Rows from block 6 of a small image classifier, named by matrix and row number. Rows with one number belong to one neuron. Each number is 128 + 32 x the weight over its row's rms, rounded and kept within 0 to 255. All counts start at 0. Numbers have three digits each.
After each neuron's rows are labels from the 100 images, of 14976, where the neuron reaches its highest value: "top examples" is what is common among them; "colour at peak" is the nearest of a few named colours to the mean colour under the peak. Only what is clearly more common there than usual is listed. The data: close-ups of made-up surfaces with and without defects. In brackets: how many of the 100, against the usual share in percent.
# fc1: MLP up (model.blocks.6.mlp.fc1.weight, 320x160), inputs 0-159
# fc2: MLP down (model.blocks.6.mlp.fc2.weight, 160x320, transposed), outputs 0-159

fc1.276:147110129129124130132165075166103129125131133161122098145089135126161168170117146057133128152100105180104094177125183079144071114175110101102173166099085193166139137139170123089133136088124094073144108048123162139175122242108103107160195106110090148115089164128120193118115165110160110147168107130103127140162116104118097154100085097186126174125081078130177068138108151129096126157152086146088091099140160114126152121149148137095146138064153150175119119118068099127163120128100163
fc2.276:187161120140170122114132123152148074143103135110127181129104115141118113089167115102134122100134167072106142115157173113180170209115155134112111135088099145137131092119255146091109091127105124140105074139141125091133158104097149150132106103063129121176117177153182132126108135100073158064145144097135167075139131112131121150113120126098136129178173108158133118141147126180170068153090078130107075107132139112095180100154103094088107061096136189115116167096139134193111135136081136
top examples: wood (95 vs 11)
colour at peak: brown (74 vs 26.4)

fc1.179:096158196161154107172101110099144105140152118138148121131198108122095071119098143136090078122137121081141064122156135145139119131091098160115130109075190165154194142098162168101146136113149075043093076126139131139143177119137107117124129137140060212103108165099160180146046108183141115096100170098139119140150134167140122164155106129142152154091147163131151066094131108083132161129168107150120078133207147120123117147115146083137116145135173149101082177133093071119085183120104133
fc2.179:126141035128152064171080107157141115111114151141129112116069093119136162176168087144135131105144159124140169147110145164132154145144151089095101154134146137139116133135097127100116133094149164185123169134126108085147105116110122162160119110111191180143143104110108129121105119132088150128170111182186135183132128119098161108072074126087179177126118083129166220084178103096131076105126153060143237155120084163090115158128100131150140127162151074090141086098071173095123118087120152
top examples: tiles (57 vs 11.2)
colour at peak: pink (43 vs 17.8); white (26 vs 5.2)

fc1.280:116105089137169119107112047172166051145130146122138078137114152149203116150172111089136195188112098151079122171135162185125141113144080164104134094109159144110108160136153164166180121134153086118138175159083127150098103096113145051159141126129123124107115130142117099159145086125079114163084098153141121162114143118123086166107150145099112143062143116080184147188107071170111101106194108092143134150159152146112151158148167159114071122096071089110116098137188093155143172087093153
fc2.280:053146111140090178114223156117165039082144172060123156174161084151144116186060109163126116128166088088136129089161119090151092120127110149124148110146138116172164152103182150102099045132153117155120106115171125129128129119111145093148097115059135148168150133090108157151081124161118064145160137158094118117104110163149152120135147112171162106184131115135175131081098145099159151111182094084113111124143159126126173171106083115133153123173146062174100158078109119132107160130136086
top examples: leather (87 vs 11.3)
colour at peak: brown (87 vs 26.4)

fc1.188:160131060108107116099180131142184145139158139161175117133124111086098140153142133085114102120142108133197123158072109152151173114110130158165156141090191099104110143104102103142129078173092072089128124082117143120194158157105099150090162160164186156142127163126073103100189048121169122083111073104088146095119120104138109158200093129105094141140105104066178189125172190102182095133123150127141149118120109062113117123148198173122103146158109127123160136088132093123134134091164164
fc2.188:138080137111087124094151096197071183149134139147118148086169135173104131106135071140112107127093148162109123135144217148129154071116175133115196145092117144112078100148081144135127112064099101130115155083147137180148122110085140107083163135127118121083104100208119120122118161178086126123155110128146108180134173070167140150135131151081139163086120191183075106116102123083084133130143178162111178160105163100118144114075071167091177125139099097139138128100134147128143183112096197
top examples: leather (100 vs 11.3)
colour at peak: brown (100 vs 26.4)

fc1.74:131118044129118112092163100167088098182117093128145154083113116157125108148171145081147077145159075135113056136190106139097083156151154155112145140139116107112127098129136112195126156153114183109058107105170163207174143110122109131133108104146100083154105157170136104085084163109106134103184159135152132167150136144132093140184154146157169074098124101098149128108099134168107097177146095100099135109167187112131133155164085075119161152119101088174187159044071112163121117163127119
fc2.74:091143196135163119131134134120167170109075121171097147141123134182173116095111178200070151122154067136075115125052111129102125113109127121108159142095090085146153102199151132139164083116097116142135137133138126173125134104157184140143121175150141141165142109091130125112144109169182124168123084129104124111085155090079103076098122117057110145142144150127189144090141146087087111100078133106172176106081111157124089148098161129129191151122181098124151116129125136106219193049121102
top examples: wood (91 vs 11)
colour at peak: brown (71 vs 26.4)

fc1.6:084123124096132189106092209171115107131117107069149100094121160162170061099112137144167066063105101117169129060180166174185102197140124160135151126118177089090184132094120127116143091124110135105129148197155062130139160176221144158140096089099084141137116152139146095127143138099121109112127126143110112132124119168154145144133097130154114114119136159165076142098138138116114139121170099059111166152130074113125113095146172129147130152159106063095130141151166117196062156095142139
fc2.6:179164100088138108147131091085095110178124135158141131131098107162106170126128149115133153194124185169115076227124098063122117042112103097089158137136109166144133154105103107104127142149130142163122130096116168132144083149072142082066110146135178092072178063089107117123145143134176148173151105148092108116097120104125163094076153167116182187141091126062213125093146089167141100146155134164103127127153142187124156187107107160133135149123131145136142127071121145086083136122114130
top examples: leather (74 vs 11.3)
colour at peak: brown (76 vs 26.4)

fc1.221:095148075105087089077141194137179123128184103128182078133192099116152108125137155081121158158111114151119128125159168150086116139066126162106125163169140146132136107114115128108136125095206140124115053123126162149115162135175096086100073148095120169121085145089170086139077128101182164179169085095098096137128193181150123091081102100132162149125046114120130091154151147090139141154150179133069112113178151059096161151145104123118138139158144098136131126145084121168130112164101068
fc2.221:083161115151103189166085126091094144200064126126085163111121118171134136131158124129132160201139133175171102149099060129122131089198107126125133139113187069134081128133109143118127098095137149156139177122121041152147071165143091150117109150132152115117131144125090136145120044138126193073138149136110131112154161115128105074156127126156180095097193169150138160161075129115149094159094142128229138097136074123146164113171104106111120115135112157083171125135114082118104128142135068
top examples: stone (49 vs 11.3); brushed metal (40 vs 11.3)
colour at peak: pink (42 vs 17.8)

fc1.265:150113138140164128087122146129140138171095174146112164119149086121100154104159091121125176151131170139181159114141169119115094098200108146152155107133120091129148173136129098162212134147116172139159137078114125133127152084153122149090084110099133115099196126079114084070060111161099142129106095171128095122137149100067132099145084095212129061139208159176122228118126129113119136068100135171128103128112134117150089104126183138097057064107156143132118155129080103126120175106117110
fc2.265:157182068090086113157135118117161095170085119121127125131122142123175122143070191146150135123144132107125133149142078118134199158116131160083143139152154115137094070136128135157173116107138117121194116087118108090144156059074102117104141167175115160090107201075152149172045162099138166082127078159144163101149162181182147079076141161108110151134108141125089142093141103151136103207100138105133130088166077154093121142158103068143136144110135124129136119165167083068120132170061136
top examples: brushed metal (100 vs 11.3)
colour at peak: pink (63 vs 17.8)

fc1.268:069130166156140060115181127179151139106120120082101180138174191099162124126071112087120152157159101150117090128186119156116124125117185111100183132120155147161111078135115120154176166153127123073119107160110144146137136069126169094102086098118143131136140138131153129158147143114154109164086119126104170218109119147095137111112097095172134163124123067107117144120122160106145116125101090131091097098178134090103133123141148168107112169152017117098123155058064097119141146232146084
fc2.268:099058136144184133137115168114141080166123115154118135119069134215129098143150102130152126086150130147106161155101133144141094181124070121121159119142140143114192150108133075133109110102145152113150198036147140140098184104106126112174139067161093169127193133125084094116115130133077120163131145148132130136091139141111111093191176154089076098137100132110169120162072083123113105125095151121093232149104081108124142151107118109131173151108174088162118058153147129152156133080105072
top examples: tiles (79 vs 11.2)
colour at peak: white (56 vs 5.2)

fc1.254:160170141092156123087103092129164182108157091093146131186120093164145097124136107162142117126124091121058174143131159099113161162109152113132106171102144178106146106050133100124102063167135167107120056115065161125082153113114119118139180059113174159115084142085110145161127108112101158183125091120113085132201151096144175121158161127085132104151178190134104100178064138125127125143127070144156092169181115145195142178142119138091138151114097087097120171113125078159099120155106106
fc2.254:111150082163099127157165148142042134088122181128087143118154157125120087072120150097070144092113115091150090108127061148185069091177105169156163106119162113184120122179144101132127152134143101149190161114139087212139087142135168154112069186143082147123142088132191127100112132133127161157164185108145136112149072143090133062122083127168076112050097107106129155099137120104161091144129129126113167139107169107112114088111145128147197130155180113100148174139117168154116144139152106
top examples: brushed metal (97 vs 11.3)
colour at peak: pink (49 vs 17.8)

fc1.83:090221134103061120136155113141138146152120126084185090156093128144147138142117119147078119165112102186162044105138164177115141062182133101105141138140094075101050144164110155139170133139124173112176168108125103108121143122155149104231045081133110125145163197148128100098130177146095127104080138117136094101096174120119123146127132120123064081147135129161101123141094083133123154143139117164093161074173101149152123096169129147121168105140085115164113161116138121178144108165142090
fc2.83:088143180106057128116174196109138130124162109130108163076116144122141130173102123174125168192118095147086049099162143180191138102155079146149146108098126168134136109141110086100141124140170160073116094136115098094111059153112139092140082138105142124133113133100115132111131064141176065114135084070130169109129174180120103132148171150107106174120143088174175083103116153106151126104139127117128127140130155159181079126138162121148140046143134133083057148151109202159105180180128153
top examples: stone (100 vs 11.3)
colour at peak: pink (49 vs 17.8)

fc1.255:164124069140173182113156203124150103104109082110129080158134063167170083135114148094130223149071080171141129103119128102152099145088120164116118143158185171126090128161112153097103099113163105175119106163142184098114122116131089094165050108123118137109076184105151121148133091137175096081145139119121158133163173108131122149109082117107152156130101112102143139144177126131082116092182181176077143094167156122069073130154165074140165125083130093166183132141110131089156147124120135
fc2.255:116156174118100118156080162154135113167046151161112164081116142100170104112126118140125154156163173163144132169157081118121125172118181176104149110148105090164119107109154163130084108111072137130154160138093163106136086117126069122128125156153137172046133100155142137124072103120124167140082213065155140089134167048050113140139131117108159072131163159207167110135118151078116097165105140128150134110082082125120129146037144128142148117135168112099125179154124120149088148133173098
top examples: brushed metal (100 vs 11.3)
colour at peak: pink (52 vs 17.8)

fc1.138:179067059195105099159126187097143114111185128109141159142154146118096157143126105109122157083138139158164149065066122140161102153149158146088157075117151083181188142131129114136125101123150063115156151100111144080103114211134074106129165115131109179207152103125134087117083106116097104109099126134111141136098134136197142178126090122122150081128180139143080138119109070149100197135106193095115138123121123107176101074165100133150155084101122088105153117179154118146139188141125110
fc2.138:122180139070180138145160085099099146149115152122174077142088101140094156109161137138147158201168121136071158121140091146132113099106121076095079177119063164118093131116140116139096098118071133113151185147151154142145116122124184158110143120071104079116137144146131106184179153126154066121158149115141118168094073176107109157057130212148107156147113088089105109167172114171139157117115145181181134158092129133114107168113095113100133155129091107149164159116143109091129039098196150
top examples: stone (99 vs 11.3)
colour at peak: pink (64 vs 17.8)

fc1.91:142207159177161143111156165178170125107080123081139139150166164135138152129140079061064127123184130161181071122137132118164110128098177083137163136122171111097159127070095124125126160151084144133173077146142130127144135072095144158141134122157120117130049140147092191130081144093129123088121134113182143097110118164180134118125076127111181131118062128112076094082113114070131143035103114193108109152092126127128105142206175099137110166140157143100120149153109130116103149091163130
fc2.91:097074122173147160151154067102170138227176107181040096146116128123191132108150145137162123135097120070117150117151119094072078136089147146136136154121153161144158096121109113137110130104138074110130117162097138167086161076152099105084151097157164125153127111157129103187157068177102114142090147123143133151141117124134116168137164079133130100136191152154189162143126115145106102196163116117131162125195104106104141167095110164149110103128066119133093131071071110107145045116119080
top examples: brushed metal (100 vs 11.3)
colour at peak: pink (55 vs 17.8)

fc1.305:062147144128186105139119164074162086173167103093159115173144108123126129157087077113181068124118102131144149085070133119091084149105188100117130137100116169145162147121100189084099130153194111149140140106154145188119134107151127114104137108122122187115131112125116130189167084103061123085144145168131080108084135140160119130093165120160183154195118113156100156163141121155077115102211114123128094098161168090137112174098144198087045114131091143145140120111116082099129160149133170
fc2.305:120079143102137127118160104155112130160110123120144068149052156195117188127158113148065123135122183145085097104139122140150141180151117068109153188142103144144084141112095047084213156079093107135147132130139173121170097134096171083141119148170157119053113094127108112185113218121188100171120078131094179096158125157119106118151150116155112111112082105132106107130134093095118088133141103125157150111053116136109127114169131140138184104110127156120157142157200143163089157131099127
top examples: stone (47 vs 11.3); tiles (28 vs 11.2)
colour at peak: pink (42 vs 17.8)

fc1.37:068025139138059135052122113133121130174114159155189121179142108124120105090113157181168152119077115175033116156107145192134156116162098154053139131134106134128155179123112114165133160133107123137154137100141147061128146151169119076087129142120134146174084131156104155070102162121084115158089102149093106135153157192134136158092114109123110176147091146075121105134157140134140145109169123120149120169108152084171165118111108135118108171179055112127108165199131164122125096122125154
fc2.37:143116116125194146114090129115137096110112099106161097147118101097085126121195136075076123158068125174145032113102121105087147154079163142164140168087112070133154116076123106124123104103101183107113189180167086170147139124151190092154131139126164133099118117147060093130125133152187101038141129176135097149142159139133128144079164126136143151220135097114094143119124163138124122210131142103131144124161156109136098158134057124147119140198127206105139129096123109134103146135100149
top examples: stone (99 vs 11.3)
colour at peak: pink (58 vs 17.8)

fc1.66:128111127142119123137131158149219116126107186166188058158136106105111143145116122113147145122098155143126061147093134162146164140150151101122151120131163080123101174140143171149141072096110093173165170038158153110110128179150088123123097153118130066126032155101158139074103201111097154116137142128162112067126126074178167118174133129168147144115137159072107144081136067094176078160102131088141125166163129151134095101116195087165103142125148122122115133126069077107153141129108132
fc2.66:085148158209057102145130157087108105123108134108069105105115069158108062152148129106144116186104177111160165116158104155116164144110113198085102115117112153136156121166140173103180151139103138127125156118056107140128116090107151061091123144101066175160159083127173117112152161140117160096118163135053168130164151122126175131124140106110087157123121132164143072109116147142099093175096126122115118118129164094148123192167113090093162109102140202191115162204157130176108093117097144
top examples: wood (100 vs 11)
colour at peak: brown (84 vs 26.4)

fc1.271:166129131174155137109125121159158164134146137087120117148114142112131155135103146140127049103134143152158130091095111066128110152103163072147131136149116137148154113188113091124122068136162093083121129092120119152105091099107063132184160133177211159185171109127150159131163156108161059082135027169101152123139193124200093110136167083196118131143119114093084104094091109100099180103205139138069098119134112145097154174144122134106098191156130127100109122147139076108143154151127124
fc2.271:077128132125175102124106137161149119115119112165089183154120140145121125124168152144109170141153141151100231166091137107135141115183078170109126127077092202104122135124156089171113127150140085162125139089110136186148140097101143127059100105089088092175105107120116142112107109087078050148192176094093123173110044107140130115136173146170148096174116094088111168141193126123169118121134098116116108135087072131113081167120105092175108096080124151195130131168122112146163124120176102
top examples: leather (56 vs 11.3); carpet (33 vs 11.1)
colour at peak: brown (69 vs 26.4)

fc1.164:098184093166110147111130136129100163111046068118135082104149094172166115091105129102152157107099101118127146201172129084098109082089106203137167134139113135138160087118126142125130082133157093133186152105162156089124057102175099140144100167106133156123110184129115132167124125115118170122120154159132093106158184140157189071132160147193121150140130131104063151131145104092149124173154163115143131099121178084000111129132138113115126155105157128092169112194152108115123103093150125
fc2.164:171119087097105153129095142147084117109127164163112131106155063082151131082159143165107083154138147123154096096189154120103152144176090109144116178083108108148092106131115208180135101095100130133156151085125079133111128187179068098090123175087093150152145124125140105160107126118109085073077108130108105130128124114117152133100111151131181068129143176117077136139125103077129176196156144142158095246167124110137117090104154110190098165131134168167128181154158176128162125128136077
top examples: brushed metal (99 vs 11.3)
colour at peak: pink (51 vs 17.8)

fc1.161:090130176175101098100095163134177132120135174105113135179066096140151186159122089094088183070130075109144159112079165076163139183181154122101057120112173167124115144148156182160130115128133103086121102134137158192173110125107130103125105107124142113133137136122082133102123154065068121193121085147068178126147172110156170142068136097106142101120154155149118135153105143122098049129167143098133130092188142137190095093145155140119094082150119144172090087101165139155134137075160129
fc2.161:116143115105104167090128119119140102128118086124103117116122126090125157178140127112137104165151092132097122177165184102060144119119135158172142119176095101151184192118079164097108100145065147100148148085152062147154153153155097066194197159086140150156106123169156122188112094090134116050165117079164119113123104129107141133120124140158154197113150114095132105087067148071177159174056111137122110170144159152103140119098134077140158119176076184150137153104124090091131113175161109
top examples: wood (100 vs 11)
colour at peak: brown (95 vs 26.4)

fc1.184:121119102121137093098110188125136113052111150162145081157135083196085126106102108079154115149144102109131129147145186130150135190093119113077171115139095112152139133128075126113171128174160117062082051135149103102153116163129161107159157157172144137163155120139138118171095126087177098148128153125131144114198117102128153160152051128103166154140048139076127116165122116144141133148133178172160165095115162108076163119146163138160096108086141165069149165069053182121114075118096113
fc2.184:151206118116161194078092113119093141174140150084119114094128123087159137181192136091168171100096201117071166119111091133160151090171152108169156180131149100155153105130133102184138128147109116139147156172180073112103135147141131105089097077081128122137119156145142080097157136115098084183113136088180106126074170107129093114093106145144079145114118183111172127115159164143132122111094165131104132104171064070095205125093108079083171101154131127100165140115175169120122112110110102
top examples: brushed metal (99 vs 11.3)
colour at peak: pink (60 vs 17.8)

fc1.113:131168122182160134137143110132099150081144133146160134147131107120135060113130071136171161148115149157109121113122082089167152094171064120096114150164114079058082135142210138080146055112147115121103141122093073187127195139114176159128167099125151119133166157160100133120096133134074110144128092145177131141121134126135101082131173159150120118073158200115099073158150087169112106097146071137101177177121154104135135194174134084069111147110125125087132115090181126103104176159185146
fc2.113:103091113153113120129044157101183177154191146142050135149111154134093122165126145101109128126154127119171138167151134226144077151151214141142115125099108154226129147169120128120120128117110154087152170137128065160137052117114142124103123135079109130176084115162108108132152130144160099183129135112143120147147077114153144123095104173134075096112086087098097151152081149103092146116145083113127103110177095139140174114109035162145123096181069123159136105112127111167117083113136131
top examples: leather (100 vs 11.3)
colour at peak: brown (100 vs 26.4)

fc1.218:103152144175155174124165139165192127095076080113111127132136119142071118133141115131122112162107102142145062084137143140159174153143132131096132119100198070186158149132128124073255186107060056101123138112165123161105126131061142109126181177176092110119149121177144118079110128125120117118090143154072116097180150181143088137110165092124135141141158141143131106086127121120161102165111161148104145124118168049111166143153147141152128150104086154109108134152092071075125121110161131
fc2.218:132102142137190107135101124095045136125132096148124113114145148164126123078177092125153149098151150102113174124165116086115081155112120136214149162100177040160130134151105138143161136105178107134146054120150144163155075113072137080148166123147085101128143097095175110131150170163099152163091184104137174140086120104164103126112136078175118115102129152198169203094105138138079157138142144144133158111165098098113119120103137066156123139074111107122079050181117155124158161088144145
top examples: tiles (100 vs 11.2)
colour at peak: white (93 vs 5.2)

fc1.202:099155111167122137065128164095176091108174125120139168121167110125110158140179090115082179139089189146139134092139150153129129077134152181167117107142145122106127096095111162119114176153104144207165146129138116077090145095170125152077115142130101092123160146108081128086101165116123145145098160106188098075097127127109181078143125129161126077139190160163136143095170142117160105076093114130104129146122109182112080164070150124115095105113116064123045139119200164122191201103098153
fc2.202:188146145171140135138155122153138201154103149165120141143166138111173155120096125104188131098130155087115085121082048101178202204132081109112104185122197119172120114088169114076112080080119054072143136106153119163116088098132067124113133112109164139127093126152184123111157106135134113093168089154114211175146109102101117093111116081129117158100053152119122129118108125162083133129145152157165137179128162091116135097103105122121126184097135140134143147106193078155132138110094131
top examples: brushed metal (99 vs 11.3)
colour at peak: grey (63 vs 33.9)

fc1.217:098107112160089131154130126088190199129106121095144126151154173115108180104114084073172136147131141130109120139124098113121162121120125109120151076131156124144068131126090102094121114167085097153104085091137085111125153137078122126163132106118138152179178085110083110125146140172158179104087122166130133121073137129121171163124169120132081129157151144197132074111126162127140081146171116115070086122209122137174160125174182163136124086218206122095125126151126055121035146122087121
fc2.217:127106177087183121111118060100128088129162118119099133066121127138073184128135107142110085120101157221136118178137185171093091108087108113134131105108111112128139153151129086121095154150170096116090196149174175115148121136175087128078119072130149187101130153170184117129143149117097068069107112140099122154164113127125073106083182146165165130145106153166135150172147118103171134145154115154135149106120135120118119136083104119087180150085178123141118119189079166199118115115055079
top examples: leather (100 vs 11.3)
colour at peak: brown (100 vs 26.4)

fc1.80:177051173097126107132147170186122106104186123079163165111077145122057164155142110147138074086096058119145185153175110146130149132158148155167181104145138130139119110109098083129119147126144083052067152112154129143157080151131075182147068107137178091128133103105094106089132156141163094103166070161178135143120120139130141152158121096130151128137158149125137120120136158156124140091109147177120084125128193112079115073108183141101184132126140155137074169064091096074116147160119139
fc2.80:130124080101155146096148068173129124165077115126154164123154121099089125107117120148163124188169203127119124139119174133128093084092153108159125151066117117112133123162206136119132121115154124170147165137116196138111141184085139083082097143140093128177171181156149106121101127122110064125136144156129127125131163160091080169127130123133122136082122174087164133214125136113121102114132088090113173116091106112128097128210151170136045050101051089076161124126138131159059137113126111
top examples: leather (100 vs 11.3)
colour at peak: brown (100 vs 26.4)

fc1.213:200119158111099108128161118110132153097167172060099156152132123094120177147070140149114116183141172176165147109158153154197073142123051084179143135149173093114103170095096144158144142125132133119171100182072162160115089150195173127104108145140162123147131145122118104182169088077123116092138104198129117150133121134104126065125136100156100111143115149086102136121075089070150191149118092144080071098138079125089129091124159111072097145094144111149100096124185169138151128104157137
fc2.213:098145121181188125107157126107128096144068041132088106122115114164149091133201158110133178092134144049113144116102069093151151103134154149101132134115116174151101113155130160061125125149091115127147171073119120134153179131103160104082102114110115096098139046132132153131059151167175148123129182049113110089131115145092157082140119172083134136109148129116150086104166170196166110138145134113175120125107126109114110145100116203179154122129173135122116114100102194130145180169131185
top examples: leather (88 vs 11.3)
colour at peak: brown (89 vs 26.4)

fc1.84:152150066112174119092091165119182124115050093090185139169124101117138147146143128081146124127146127154123139126164109091123068118103185149102105122174109163113160125117070100128177111079151172178142172143132112165152132163136163132148018143127145116125123138123118144143120189145147154125114088134162120145132155133117080122158126140196162191142108135081146174098194140080085102108075236135102104120153088089129133128159084119105138091086086096112084095128099133112114151073128169
fc2.84:115114132052112144133117113123113106141134140103100098092151126130171156117149121179168114120089138169177164169097133126132113155054094089135154171138146101157113116115131113119086086133115139106053101129184099159127113094072076109112084153140103103142090167180144159169101134153147122115128136122148141082200080125190146105153161136143134073170138151212119152132113133173112182176138064122150144110112185095099192100127131126125135093092093115159179169120091118195115151126131020
top examples: brushed metal (86 vs 11.3)
colour at peak: grey (66 vs 33.9)

fc1.128:127124106104056099118146145129118127133149119083143103149164115174096091171102151131151162063174045127136092158129097063124126178079157136072139131158146137124112124112115152121107103099128043141157079143162145081130123117148090116159151129134130107164093127156082176198191107109186118130126162085123153115103130164196098158147122146110089182108118092125100040167118099167117121148144145136127132082121125124090166190217140106142172174133093115142110132088172172118137093083161154
fc2.128:123113137111149128116152169101115171172014124147119101131173045093209129095148126117129161178142170115121129172149115130129150183151062140118092129159133103201128120114130109148136144094154135054175071088079161146142146115094115122106173119137147100096130145092132116095073185156123107059062161156180148159148127134155147144114167112174089073142140196109090223113122091131132130128107153163147126129133116126133117087090119098100123114103157122136135113192110099137122136123075114
top examples: brushed metal (97 vs 11.3)
colour at peak: pink (43 vs 17.8)

fc1.241:157148080120184161111084134130124123165147141090159139181106125106140161127111128123168119180062125086158154113086167139129087072151077100128047169115154188068121147165093130150113026087151165166155129140066158074089111124184143102094120142128125104108162179134138085140185124164131104146114093146087052130105142124126143182089194123150152106180117123148152116149120118095139162145133135110156165175146078118136149136147080060119178125148135141161084168121157087093110117119143112
fc2.241:084104150122091150128149143155151180101151135157107110128133161134092073064101134100069128068132095239121158147118100145123103119095166106113196103145124161149115101105170090102120145131078086115142160178165080137148081132159104121183156162101131168090090097133119149083098139108139143117163147101154153103139161142115156110116069113089071073064131116156089170164177130093120133124143094101077090130141159148173083119113177131180092176142125124099161124174167151126165149166189186
top examples: brushed metal (45 vs 11.3)
colour at peak: grey (61 vs 33.9)

fc1.97:118144118074126116073084118086147127138096107147164150112149086106170099146149080120175097070086141150077147121143142174179125092130081139092116084157186141152103142173117127149193143189085139103133129080131114168081099152103191101092062111168060170179168139113146132100114133176077101138215153113158096133107147105145177106110085167133149134129156145076138175124184134096163144168109118131135145131149131186090108170049114101114085082145139100137130165151114152153131120096145106
fc2.97:119110145172058107138058116147141128116136118188166096126135109133125123121071161067117144134140125167074077120077084136177157204107146122139130146107136105171189108116126080124117135080171124184075145119152137136133139134133135117149097178144172150110107140096110139085078128151160125101089177125138133093200162126120112152096195083114148149160031098131071091133098157179110180100153113126211116108153140116054157127145162141148145149094148159124116104074108161128131107133070155
top examples: brushed metal (62 vs 11.3); stone (37 vs 11.3)
colour at peak: pink (41 vs 17.8)

fc1.191:163087086135162150099104154152114159099108073098111134160113031100118145122097165113099092091062167153148131107091048113156137111110192095106122163154143166110142132119152148119122092159130159129134099126085199147167104135104101090143123162107119136113161129196073167137134085115163185126146106129137151119093137148132130114130138123178171110194141136166149141140178093126113137174176122097069074127124117138079146159174159123083117138157113070148194049105186074133168119127125075
fc2.191:058138110158119123063145130106074139167118170132110112129098142170147139117111132157164112169091116063139142169188101134062126116150158192185153169095060093115056151111106153160150143060115111075160115140142115171100135175137127178119109131138138120085155121157140141053072141078080101140173127144132141154100071081106100106146100140108146098140138168119087121151092113150134095106134158182185166168153169109114141141085113089156136107090086116154120165155174158187132133133202133
top examples: brushed metal (100 vs 11.3)
colour at peak: pink (56 vs 17.8)

fc1.211:091150158181087170134169116097123105048107107141108107137183112135094130129091117152174168130111182058207146189095140187140118096114197106142088086151124094104104089131117156148106130148136145092169132084104084130155184138125133138161147120158178128158092153101121183134130097152126149116113120137122075155058146090146118148132142139135153142071139130181158084121092144152139172166121063135068109095110128089173142144153154116113026146149162108133121082101145137105064173091151134
fc2.211:148075096138144137110095176100113117149183131083175181116183051121107147132138147159059072153124191195132100133128191122191161148099124069084103152101160124091145136124080116093148168112129085168078137140131171130140102138141108087101102125146150082127108131096171100082134154132103135112139145079161109059163143081129117124114098097100124146161062143118150095188150154150141112111151124155128107170115091187148158114071138158140186095147063128161135142184129104168160170154115171
top examples: leather (100 vs 11.3)
colour at peak: brown (100 vs 26.4)

fc1.296:142123087148135158093099115135080089131133028180134124176121158182183085200101105153187124081117089202120129103103121091105101130076156101139117116111101103114161112109116101141169146169082137173138127116133132132097104143116083093154120156087158128132175117153102172105124124145115077116128105181132192121105135139181072119089133106127179101133145136165167126135144141106087109050175101162086154133172156193155066120124141138163159139122125179100154177113169114149084191116166168
fc2.296:098089178136159089143120152148152153154106208059162172180076151121132145085124126164080136140138160080112130166081098149175192129144112150110176158159115150123105182153165124102084166161145144110081129125112198141097156125130153110132179105141121082166094060061105151138116099095122167082126172122141173140143104135106196167162115094154087130184133075132090214135133120127136113143163126105141117137072072078123193136137108084096151077137113118122114097128122092104147105119104102
top examples: leather (52 vs 11.3)
colour at peak: brown (61 vs 26.4); white (26 vs 5.2)

fc1.133:109170101120134099058106116117121117085141169191168069113121142137174123153156127166131126119103139111106135138123149115097160127093144154127131072151173149093135154111125148186152113172115144017095077094120133175093148127183144130158071135170122153067166098124145139176175152151140126110178155157095094114162147172165150178087115126165141103102139112070181091198190095144078143090107072139085144096105080114111134146101127090134110154146088142057139126095073146148168161107143129
fc2.133:124043179129143143135088144103112176127153113127116153143089131199140127129095124066113107140135101115133103138166082150236154095103139143150124132124091140078110099192124064133124161068091168157133132142170111082184121108099147161103145119086210100141099132156131086125091123098162109105123144081166157126086102153140178074116144122149087143149084096129109173064084156135154137188114170095137091116155173158112185142138104113159186074167103130135117106096111116142081170111133100
top examples: leather (46 vs 11.3); carpet (28 vs 11.1)
colour at peak: brown (59 vs 26.4)